{
  "image_size": 64,
  "qk_norm": false,
  "inner_norm": false,
  "patch_size": [8, 8],
  "init": "torch_default",
  "one_sided": false,
  "max_steps": 11400,
  "batch_size": 256,
  "lr_schedule": "cosine",
  "final_lr_fraction": 0.1,
  "warmup_steps": 340,
  "adamw_weight_decay_other_params": 0.01
}
Rows from block 10 of a small model that predicts nearness at each pixel, named by matrix and row number. Rows with one number belong to one neuron. Each number is 128 + 24 x the weight over its row's rms, rounded and kept within 0 to 255. All counts start at 0. Numbers have three digits each.
After each neuron's rows are labels from the 100 images, of 14848, where the neuron reaches its highest value: "strongest on" is what is common among them. Only what is clearly more common there than usual is listed. The data: rendered dice on a table.
# fc1: MLP up (model.blocks.10.mlp.fc1.weight, 768x128), inputs 0-127
# fc2: MLP down (model.blocks.10.mlp.fc2.weight, 128x768, transposed), outputs 0-127

fc1.192:118115112106122091114185127125164128134122114132135140172147102139115093154108140165142113136115112121132159105118157090102104102150117161178108085158112115129141111127162135114159155115102146159117103099113121133158106130164127148166107120114129132103122088148082108100129109138109138186071124109094120157145118128123138163153088163100110097155106114170126100109093122166146120099114
fc2.192:126133129124095167154089160118121135122135106169107147127119141136122152112151118116138157141143159121152132136152098107134147131112124121084164122069073108134133115112065113072141128132115153120114150151133125094079146145086139084109182081121137133182120127159133148109120157105119108096144155094146134141115132144152118115108139096135145164126150158107115159165176155114107132137137
strongest on: yellow die

fc1.481:099126176092134129103166146157140115180141127131144076115114082131130161157141152156136118087138108128119123147094160072123145079114097136127135127149125137098121141106138103122130136175132170112117101163158142126138170135093131126127121125142114130157092096100130108153117118162155141144111098102142108098103112125146120167172096140122116135084139118136135101168158102162152092087125
fc2.481:163067115121074111140084102115122133123116134111152133132132130115130101104079138110166145139118115145116141089136098161138106131139158152124098178123082062171125118132110157127150153133141114134100131118092127136141138083149143136139161107121089133115173137164098174099148129109135131134188127134132131165151124156140120087096160132130156135171134108143150130104111126092157131124131
strongest on: white die

fc1.299:142159124150075128123152099114119125143093126107115118110144138135162125151114122148157110151146145117113151155117157147155102152120119149096126094186108131146091092108116127131151102098111100078102120136145131093076173150123120159134131099121135133144143084122114104099098138115179123106154143103151146114129121137177108166124147100154190109088124091116144156146159104150157107140141
fc2.299:116092143096173156138109135121097143097123140148132133073105106133123105137153139056127125148080138138132128101125123121126160109141116144186149111095142115105167076128131126104121106113151105163129181128108141162139153143137133127131093135121148116153148163186158152114131145140103139168127155122124128116101113103123141109131103124120117178096179130168086122121112161121105127091110
strongest on: black die

fc1.572:135149130141125106133103154167148122138146148143146108190139142147127168162117149152156125132134153093150135091143152118115137137112139100164107149158171107141114129166109113129116154101134189106124116147157118091140152125125153147145132121138122124150121152169102147150126144135142149168072152123060089119136127186097141091103099123123126149133113105147123086090088116127135130107083
fc2.572:147152125124103141101160143130149138144148100082119145081133119093139127103122087135096124130144124108097095127115111113177145142163125107063164148139130118119153122119102132110159140138140164125161118120147095123120117135115131099151157148105146142119123076073149123101152118106098126103116137094125159168066145129141121149161158147129120110131176122121157191163149143116122150099161
strongest on: yellow die

fc1.35:137140147115145075115152110193136100153165125142142082129102114146137104122133114132148131121118144144101149109121105099122158119172119152117099149150174113163143110095101173087105111142159097125128145130114123099127137158132125119102146111136124174100105052154089157134163141129123114171152119109091143147157114171140128085106112157102117168130122113129107137124158135149093122122117
fc2.35:104137123115143152149164099100140114095144148131115126118131152099135070156070082113116074101117136127141119121136152127103131170141102150114110140126119126088172101150119130158115103138118113096133111114173140119154131126176136148156157150136183135127131134125130158139124094097105123145062118160127138120141151121103142159153120094093113126145087158090144097157121121140183153143125
strongest on: white die

fc1.479:165101095094152151099094160129101167123084093110111144175101086150151154136131135134121110136173115091133135152124145130133166125138115133173102158145126104159133115164159114109136150136110133103174116148180127155117106097108117132097157117141143163122119104140108122170078109094153097120138138116128094114166129092135100150134135091105126160133124107134173095103135121121117151103102
fc2.479:100154157165117113127169124124166132170156159117108142127154125078116155093125136144156146142093092128149165084149084103131094132130129110100166142136161149091115119118090137100121076140149123176124151084121131099126157115118124122171121142123138091118176125136100126117177135122111141114105122098165189148117113161157125103131100136102120129102154129128100117112144122136090114140129
strongest on: dice: three

fc1.541:085079123111121145134101147106136143118164114083097130158106111111101063134103136139128145100105123087113147155175138143137136148182165138144150113139148118148154065166152136102157141123153154073131144122129156169137171143136126153103150130134104096122111139131093084108142146144088127083123127146138146123142120145185112122120109166150152144105131118133106109114124120110133112130143
fc2.541:103165131162132133136140090100128125118063122165168129111136165135129156121198177152118082114126148141137121158120121156166137115122114082136109128155134154122143120114112141135118117128100147155144116105116155113158090132115129143115086146144118155113141168115153151113111101090185067163126126117125131111126099136113106150145135082140105135147140121093166136140096131088097115096120
strongest on: white die

fc1.366:134123112107127157144148092134089134114105123114092143162093140127143157131124146105098119149148113101105096093124119135106095143110094169141166107194153123140170126151088085150111143164089123158148107126167164110092107175142144142148092159153151086111155108119123141143160120155106103127137151116161118109137153134118140112111109117104134132148153167106168119143078101118129103105129
fc2.366:136151162138122136116104190170153112149121100139117127126103116133122128102133140150172144158137105147121180156117112106114120097154130119125117124115145128134096090125107156066159069160135134153134158179115134138099150110117129111113119079103122121160171078180135134124101143111158152131114134112102150139145126136118139136071118112107138129085140094155079125130144118165097118137127
strongest on: yellow die

fc1.435:139157158097178106161150163120129090132153093145132075128170102143110123156121138119117180155122108112122136121155183063111093152096122115156134142120123136109102118165116085125143123120124152146124108149106117146105100099142109107141120142128119129108081119145148100121137166164096147151089124149112142167160124120091107120125104112134122120087097081127081093125110109122128122105110
fc2.435:104116063190096115095102128142121129141150088105127146142150153088161108157105121136141071116122138127140125115138126108166129147121167165099126131105079092151103119122132139113111144167119116102115118110137150088096122152108167111132161131116156158137159135161134152148113095089096160117143093127127143151101137105134136123131168136120136149154110097104195133159116117161151133135112
strongest on: pink die

fc1.71:146109144093161152114107088137143147104117137172145113191145133147169101075116132131149147139161104119137134128181130075146103096121106162102167138106135138149136155144160107147149175131157129127118130113123161139151141119092130143163124115122143098141103140127151100162149162115112109152101152083112113163106136106144124131140104105111130107169088119131131145125153124167104146189140
fc2.71:091140135154110119113085161128112135140117127105111135162146113106134162173159104134138156122106147139128111137115124155117140150111158117176112141099167112133129116134110148089111075140118126147143140134161149087118125100139092126084120143142107174159170156125126117099121125115112128115133156129151181085182105145114140139062138108150124103098186123127093111124129140130086127082108
strongest on: yellow die

fc1.663:148139164143101081079158170110127083152131129130134135140116116108160152167145155122142115091143127098104123129087133099157110093129140130160114129156118145137140121098123153110124140149106165124145125151137138121104106158109130064161141135140188153065103140110139107099126108155141125152124102120128135123128167121110097115083103159137149098141134144132106144116050102138161139134118
fc2.663:126086104101145131164134077167108090130143114113099175123130138131132103136111079110140101131142119164153146137141096117132160153108157133111121147153078086127127106148119112083166143103142128058105134157159120122133160110110126112158157131111119133143129100131108163143159138119133153112135174121109103143153136136182159079156111120143136141157120122155138111090159120100138084147147
strongest on: black die

fc1.70:058137108111140138121123149160124152096116117128116133168116146119156159139134128095130110093126125095145109158079141097112186095139129112110100135151135132154130094164093154139167140206148152153106143148158138095090141121143117145150127148118140115143115146097131120134098121136143103119094130082135120112138122146116127169145066166135107116126135080155141128152100135142150092104135
fc2.70:148125148120113119133158177148116127166152136131146154116116063093156140110124093142112112141111138077116115117110127112134125149114132100131088148138122108180177118137141148111149152137156144151096118155099112115117117058097162119162124139172112130150124114175124133132147129113154105081151101134165105109152127141166116112106160117111105147109127089157104122128102164115138099174096
strongest on: red die

fc1.455:086154113133143145166095130137116135132086118147095152164137103113139142101135105139111081146142124092167130110175110097118096126197142113117143131131129143120138133110125119165141142148153120108136150148188140142124154102046110108118129117161096131124115129156122097138113123125112152101125138111107145166110140119171173109090095126104133125140075158149130094112107130141085103141124
fc2.455:137117118132102103091129115111164122130125150132154111107152144092113130171151158135151109106101115170103086153117158122140130116129167101118126111153128147122139156168151134099145112120085141170120127060127162091122135116162136158159084132114157129133120140082138155092132136111151105133146128128111154116139141151086099148132138096138130115082128158095124136189090122112124165077162
strongest on: dice: three

fc1.612:136121118144101120147143118151125146156106089105103143148127088093147083136118119160127122130147107100095111145114112119146139163128080131146118090155107093135188137155086135143132108169184146164091172104155157100165122142131150114123101100142110120093129112113106118146118133116103133166096105090131133134129161119137162092156109103107134128135114085117131105088161172101120101141107
fc2.612:142152110097137108130088106130158117126113122167132141172194127157128131135151143162125173140097136109152160110154149086097116130137116149109141133047119157112119119111130084110110139125112105093134119120145107144107166111128109140136164159104146160171159137115143135093133118129127110100144142101103147075170108152157074150092148140094117136144163122097152120146150127117127126115116
strongest on: red die; black die

fc1.595:096142096114112133104151103155148135130145138135135103170136179164141106156130159148126147121112069118141141110130161108118132131122100137146139157155131149104138099133150150121136112132127164101136075166136109122091167148117112170108135107107115134144142150140112119125130123130127125133082114189089088088134185094094078111162110125120148141090117136122161093094096153129156134166141
fc2.595:118154146150130132155119175126081141148121115111140155116158116110122106117119072120090164157160176116099125152108087157134129114129149107133150111134125162140135132140083108112135135117118122136159196152149128114149117094116095103118145141153108120132154092097128111095120136134146129132141123099162138176098087114167114135086123106139125146173197117159108133134136106140097128077111
strongest on: white die

fc1.400:160130134135096149129162131175157143103173108119119168116155164132119079119115106145159118110110126090108123109150126112091122119176132172155148161121150163178121147094148135133113151116141123124085087137102174144147100134157115192122106142129105141160111120180103139137144116122091115119125136115130102110155187132144150068148156136111137113117123130109104158123142128128161138125115
fc2.400:071115119129151121144103131132102149101110121171147113107110129133116158152165115120121140145146172153136138168119093134156133123106150121108096092121144109110129131138128117127113122158159140143141159118131106147091166126084125076109154099136168128141178117123170069131093134106128117134091134148164108061107095113099086161107114119155165132128141137139134134122149125148071123163149
strongest on: pink die

fc1.320:116134142133157113090144160143118144154111081092166136157160081156144141164154117104131161123135108097116158101111150130112100116174137134152119116132151114162122144083101124153126109167164133096145106124126128118187147129135128090153118115093111150128107135121104108175060131158118127141106149098127118119154083112115157115152134143102103121130154075149146128127100127178122111148104
fc2.320:127113139122102112173104120114128148111157134119117104095136135105115107071090119148153107162124135150103111137155120137144138153096121119128125140138093060118106125130147093059130119133159141120098151079101125112105106090160162164141168177170137131152132135135107163144144135073140151119143152166144153108140173150167110150089139137162155099112111136151135129139125122106130130122150
strongest on: red die

fc1.101:109174111149131162135144108153077151195131118135076105118149121141129106089160116125136137137130078113131119151108136080121140101109139146094139148158093122109129140120149140089153157106113158160158097105137190101110118143104088121106149158110101144163117120116152147158108101157122123144077095132148136099106157133131105152125102110119154138139132151146124116114097101151152152139089
fc2.101:112085163112151155110110097116158125096131109090140148144115129090163137157083140138143124149127153142115119076178111163132079152141111130170139099131145112126112074150095149135101111153169107113120201164102105121158123099099121143129121113153141115124169158090097120104140147112104129105153156120140127145132129120132140092143146136132098136112142118144082142108166141107111142138163
strongest on: black die

fc1.183:149100133145113163141140119162114145088085084146118143075136105086111157130095151140171128112086138147097097158128159132159158153139108138125108085132138153136144065121107107117132146117105147117107162096144157149135102149133146143094111106123135142106149123131149104145147167160121111135101091140125143116079123131147119154112144104148162120099119089181140154149093134142137097131171
fc2.183:117145129135158137108107103129130108124152134129153153148084130118120140156158124111112120184099142161139184095119120099073122128134138136134142167071089119127144122124141147132138141110128069107097117148146149140112175130120111159129110115117127105128133126183135154145117093144110149121150181112139113115112121126143156117146115121127141209096125166080112077123154146102114100121098
strongest on: black die

fc1.216:105146159125087157115136085160142139081151114110091153177136139151107106145147115119128091100122087120101186163143098100139157107137124081133109127117100104127134113115191150146136123132135102099137180140124132111103136155143146115130100124141113121146129154182100109157129149107136132124134101097133123151115150171140126137116119074136114182134125133112135141106165195134139110119139
fc2.216:116117143135143085122147119107080150143088152168147117116138106121147119133125104139145123107122150113155110072128140153100100127121098167106087125120160142136145165106131095124108180147131118158112112101159184144163208109096081107137117137144143142101122102114133132117152129169123113148110154155140149087149116132117111148143135127101125062147132104146119109161099118097121140120143
strongest on: white die

fc1.625:147136089127093141085118131183134134130119147088155102156124175101134099157143117170120131154111108121110138102113147120135119150089086133133108122162100138121152092179120149119135134144124107089142086161076142120104127161094158129141123167169114143129117073123121151125115145122116112120138110167164103090109145127105108131116148129111114154133162089159154094159140109127169107097144
fc2.625:128175155142113125128115188155117118126156130152070147107110119152130124061139177116111148117134141130132149109080101125122138102166131098101124141112145136131152146095124146105114058114151144183147165140127116131114118149109133127113146093084129107136147134132105093127125124145131169099130163114141140108152111118157127136117084105132153119115184139135093152096109131157082100122106
strongest on: dice: three